config.toml
encoder_mlp_ratio = 4
encoder_layers = 12
decoder_positions = "learned"
grad_clip = 1.0
lr_schedule = "linear"
Rows from block 3 of the image encoder of a small image captioner, named by matrix and row number. Rows with one number within an expert belong to one neuron, the router's apart. Each number is 128 + 32 x the weight over its row's rms, rounded and kept within 0 to 255. All counts start at 0. Numbers have three digits each.
Before each expert's rows are labels from the 100 images, of 14848, where the router gives the expert most weight on average: "strongest on" is what is common among them. Only what is clearly more common there than usual is listed. The data: made-up waving flags. In brackets: how many of the 100, against the usual share in percent.
# router: router (encoder.blocks.3.mlp.router.weight, 8x128), inputs 0-127
# up: expert up (encoder.blocks.3.mlp.up, 8x128x128), inputs 0-127
# down: expert down (encoder.blocks.3.mlp.down, 8x128x128, transposed), outputs 0-127

# expert 4
strongest on: orange (99 vs 22.7); plain field (46 vs 6.6); corner square (25 vs 6.8)
router.4:118173125111139103189090161123122132113158137059091171146128063189164124121180099175132097120137154068124120152118134128119140173080176134108163092178086049123126161128151174151118095147196087142106083075113143122180133092143124118178094179127132103139077125094148094131148179127113100132095030137120116183089134096076096125115173136112158117172146155183140133129117128140117163123121
up.4:124140139096141120118179097053180189128124101197145073145148114126115138111119129112143151151124126088118122186148092216079107118119069111130133160129114128141163126109135052150107147150104119120127076171148100114151110110098135141111105085085124168107116128099104084212131130148087126151139137155078204157138130107147106169162121098092105168054179114127115136207143181162070152127130
down.4:132079104163125104108130185142142134139117145151123154166160130102096144133144164145096137063146088195101159177124104094169092189126187131116182118140102126171148079048127140112119103122106097157023134136136105157125098145196104111114133103122131162161129099125128116157214086153175095120161144107086074142182119190147102141133100107150162127089147148102061107127129141153097085097102
up.5:117118129073134127030141085173160088065155140155141141114082111146068102126166101136094123125166144129156153149154169168133167169080098124150129115147125111101121111097127163149113084064136134111139138117116147157125139108162106133149126153149126088139242116130116142138148157119170153101068149069117091111090022159168163109126150087143129101102090055162092099121143095156112163110112
down.5:168151102118115158125054145119122118161127107174113079129144143101151156116203096161097167141070111066163154039148155161135089115084075154131116151147129122122083087160156095097114126147094076125137101131111100150144112099094067168198094138138163094132171088105110164082157166104154125137114119113111204135131086070127105110129131109176109113146127143202092130139126096108202132156156

# expert 5
strongest on: black (86 vs 22.8); green (51 vs 22.6); plain field (40 vs 6.6)
router.5:115142118138105086064142142135134112116096121139096095131163115121164106146191101097143169118148120166127115125204135094110146104102144174083136111100105159106136100141122127081142074166133097109151109184125120104134119142144093115112128103130155129083118131101111118122153122124133051112145155130080161075131041138255115193162101094094155081112112195186109112129142126205133105139134
up.4:115141089085131144200134085112151153212116142115156166168181106136172137115090182134124168103131147127108121147124138133115101124161143128156142130122162095107151083126062136069078178100104075111106124165104115097089119101102152173099134104083100169091085111168164080163110100196142131170083094187167164162133127137101106117138100201132141183131176172112125132114168076103094135129178
down.4:166166108143122124129083167150169121119124081102093097119100145187189149090202116092137113167049138082124164114145107130078110096156059120109154106131138108084064102173183129133202145149089113149131054129085181127158151158166182144079137106108127140142142101122140150125165114130126113108131146104102164110132120161138045106068189118131161120122076106133147170168157138143151157108105
up.5:099073117083127182149142097095116094137108096097192107064150178139158096156128210102162117109148122060136131118095124125096102139133168165182081152109201120094137135124096093179106110134079140130121178123118102159153126180085104100141144082127094114106124126117121144065047158142167115124101117149175107113147104083130108185134096158148151114173140075117183200104098103113148135166120
down.5:082106130096158160158200116128087103099146099120122174140148158169085122139075220133135109155151100093133162147139101156114135168101129153180115160111154104139157137114174068143160083129097154145120167107140163208138079127091115145133139079162056125104166120114112189098136134136210096074107127030089107193120109116094105112142112131148133131171098142111126148128122081154125126163144

# expert 2
strongest on: blue (65 vs 22.3)
router.2:067124188121135143087100118084154103166132122134167114129174121135123064039054128139120163104169123110099091154106169124121095102149095125159089154146166150133169149139106138093159160138129143130170090161106121183111122112089096157067132133088096122075165134125112061149109143125145145182130123175119174145132122084230120150187107137156100152139124132167104131158162135071091134121203
up.4:150126160141117145174126081090178131130092121102118137164119122172126116116116146166081118052122148081147161153176138111139129102097121143156148108073144147143149062139141116106076148168153095166102118195088100160143125121132056075097080110187180096078093122121099104167136103189160102144122153138107069050169091145120109166133085137170176116127111178181072121146158159168133153123130
down.4:168101157138069089110088162118100158127143132164133187094113121177162130082119088087153135137158158106133081085174114149134090087146153096147125070149143127080123116107067101067146178123123140105095154136108148113164157128127214169114129200090070126120158100158089087124134097162128147128126111138119081138111117119148140135108156091106153157198123163149096109203184166129145075058093
up.5:140135098113103140197218152114137141123110103157134089068114139119157177133124147063152140110107115129105124084184149130119109143161115133177104176106141108144109099176117108086134150132111153132186204163182062137155142127126131160126144122123097182100084104140073113092144100160133150101157170117115173056100091127060113189052103115104122125131152147157132100075148131166190144117090
down.5:177128116156152120126095150086169156161159154119183147158137148108052114166124135125172077131115158175134109150179083109093108111057129160176085121092111141120118120148118099117128111091204186141147118182152144130148147151109150084106052134114132064138056130159184126174142129163082104134106160092113098119114112101124107191131106183094203129164110114159103089195103115127118108108135

# expert 0
strongest on: red (55 vs 22.8); purple (46 vs 23)
router.0:144115122146126096106142160138115119149120184166096195145157158114133176202162125132061088102106122149149157087000120101136134136183144103142157161113170157145155082104125144123116182141134119166134183102153129132166141117127142137125135133133100161162141113181121122135152075140116173122159057115177123114142222129071158119124117108141085178123097098064107127091146123105167140152136
up.4:114189136105193117110141137081137144108148122138199124136169156101094126099146097154150107173109117093070164180148121167114104159066123116165120156102144098136204158116136120163104142158130101171189142144155120111117131046064138129124119107159159135180094072101107100144131141126076140118103124112134132079161120095143104091128104154096097063046119095150087158082095177155183115125182
down.4:152105140156147156135130079108129182150166082105135136182130101201073122091136119145106109121111129096069171159132128109191062128118149101120133152132157168181112093103198133075074129137098065094099089090100088150122076104125145091119144115178131140115161117095112125161149141105169131157141131200109098136203156111186140085134117155144142100148139121126060173137090097135162152139200
up.5:095137148161077130147103116137172087159127129074147142149116112123119100127098119172080167155135138121160112148175174145110123147132106140107146070068116074131109113141049145180121087059164160133077131143085149110112121175156086030116111087169186134154126147086133141147080069184133105110133172125106106126155107167148099142105157161156163122151143167151198151166125089112131115156053
down.5:171150058128139085157046156141140127147111183116115151122174074122102113113156160129179214126112091178150114123134138100136150109149121160140101152125113126113062117138182162080086129143149137139129124160189105142121122114099064157094164107117085141081141086083077131084123126147138101142133214110138210116120128059110143194082089086173129114155130155122138093157147116126106143088125

# expert 3
strongest on: yellow (94 vs 22.2); plain field (45 vs 6.6)
router.3:161103090169123126218119103177099167203106077165122102130100131075137155115077098105141168171157143121110121093195146116155121090174100140100158102110126189144108083081133107132164126117135119105121113171161159110055120144135113125099178067079103144125082125132102192134104102104148147082155139153158164177153121178073085139099164117180142154105097138158118130137187087114133135084145
up.4:106163114110155099127119173151118104187191149173131145119148146132145101125115106152094051128153124100103162181130182150197120155070128098148134132200191081118140108122083202121061111130132104160097110118122060150125159077087111136145119107108132131151140074115119080159122140134144147170057079091189150173156108127139084070117182139149132134092113120159091105083154104149147116131156
down.4:103091153101108093178123164172120116120129161151053113108186091101119133122088116204142170115121125145143133110181095119108137146141169138096074129175106091132125142112107211149130106174098118155125150111065199070113085166157122117118171141175123179128118118168139143096146127116141073119130126090116090081058151193127176116154079112139086048110159129111121157101155090106112131154091
up.5:107111205119156149136166141136147115071145124175187162051131117079118158128163169136090088081126063144178145071071095144098150116143173095146068098136171164152092147142084147164140078102140156145119165115111148115148160120084141151108119145168181104161103150147074152111106163112116138147143077091094104142149135145109170075121147106151106080121135069126061164102135180132168088139151
down.5:113146108108196149155170157131185140097148177113150078063102141134099061089142105153137078117138156061131138136109159123153143125158135115095077113171154081155144188142133196101158135085129134148145109123079139098092120137126146155096165099165162176124116186146129142127091149047118100129104124125194109099104157161125113092116177142119132054077135083091121150071126187141105186121130

# expert 6
strongest on: emblem: no emblem (74 vs 47.7); teal (69 vs 23.2); plain field (42 vs 6.6)
router.6:139109107119091120064139130142137123084193105104090136138081166150125113066062073129107120153141133105121144144194140113108174122154134121131204130136090112149091133090164129154136124118113154090114132055138157143168164130185174108185191130114079113139216086098127167087138127108133115102082167083119057166106121149203148112160168096130102138100111113098145085162092147090109143135142
up.4:084134119177123144175165108107148139117113139127138067087153124096146103137254157178097139097112093096156129074128142149163141121114122152119138137149113156138098122177111091105147135096094076134142133090137119101167142144112053109141070098153142148132056143119112126102106151130104124125148081121101137122119038083084104131175129123178144137133162143239125099074140112186122080117112
down.4:136172127166126155163159158089127117138095151157153118092159131070133094143224147121133126133087121105123090106098172157097116093157105153125119107115144136147111112188123107078202103097137095107169140131154109114127196135071118182129097093107165149146040144118150150131039129128082134131161125117098197149126030109068084144149109151099123111142144164173124166130133117112176098122114
up.5:085120106076121143159151136143103162087141158107147127154219066147109136110122134073101227145108122136096097162118144152101127150136132153118136185132128109103162127152151157112139147113112111062145136161174104099120118140137116145133119086120188151132109154114128103114108060120096143108085150189129173087191126067105108216089154135149089186095179155163167135122138132180069121074139
down.5:153129128157142067104135200163134143158051126106052110106116084120166101092100081132189153070127138136141123133157156085122191145108114120115100057130064111100092125122138219084154111181123076132135118191093127133080093195141156140106156103102160113109158137126141149098162112117159091113120132129132129127140103181179148179133174090098143076145143116125089073147125142101155141129099

# expert 7
strongest on: many stripes (64 vs 6.3)
router.7:109110142110181178117152114136147113113091156136167105102117115118039123163139147096148131108073097184143107165137107162125121145091100102141026125099134110137126162176144109136117128093102201111133127167123132153058086142124141157096090131175200113170146186150146157149153131111106145148116221113104128061167137169113184106098085153121138088122139068075118163149099128140121128151078
up.4:147146115116105136132088141153074146178146105145171178156148120061179183091113116121143140183206157115111185080137144156158116125134134126150192093163156125084103096106082169118088092116160055162120159166180107143136176123085117122137117149084105092146110076135125124145077131171138165112120086119160156166091100110141091128089184156128149157076113144144142085097154080107161048114140
down.4:093049170137059207112162086040135046144160158161183117186133127109152097174083160162099161083081108153115097129182134155072139176107101157130104145131175128124109178091095138137076164135101177078121143133136142069106107163137124123120088111105147083123142136109125148110172095116148151144124178137137137126096121115166172147185095149119087140128120091165103129124107121100100136143135
up.5:118072132173156123076116129081148086110111104148150155087131118099156110094135200186129133184148206107138176118107094129148107117143176100161128152134099135093177148149140098128123078090128103136076109087166179145165177134129118139144121174132133099132105151106110089182120188109145102117170094133039144099125111106170134140109069071112166121144090154109074182132137107100197107175089
down.5:102111148101119179108117138100148103153140146186161170141135096093102179136084157184135148177113091173071090138123148134100126158069152101126086127112113097150102177133126142065112101183174111099121122143128125163062103058105170187177075153128149114076159148132096159101214190109174134126122153059109139161070131132199153124111134140103113098112121108154095102127132108117163145101131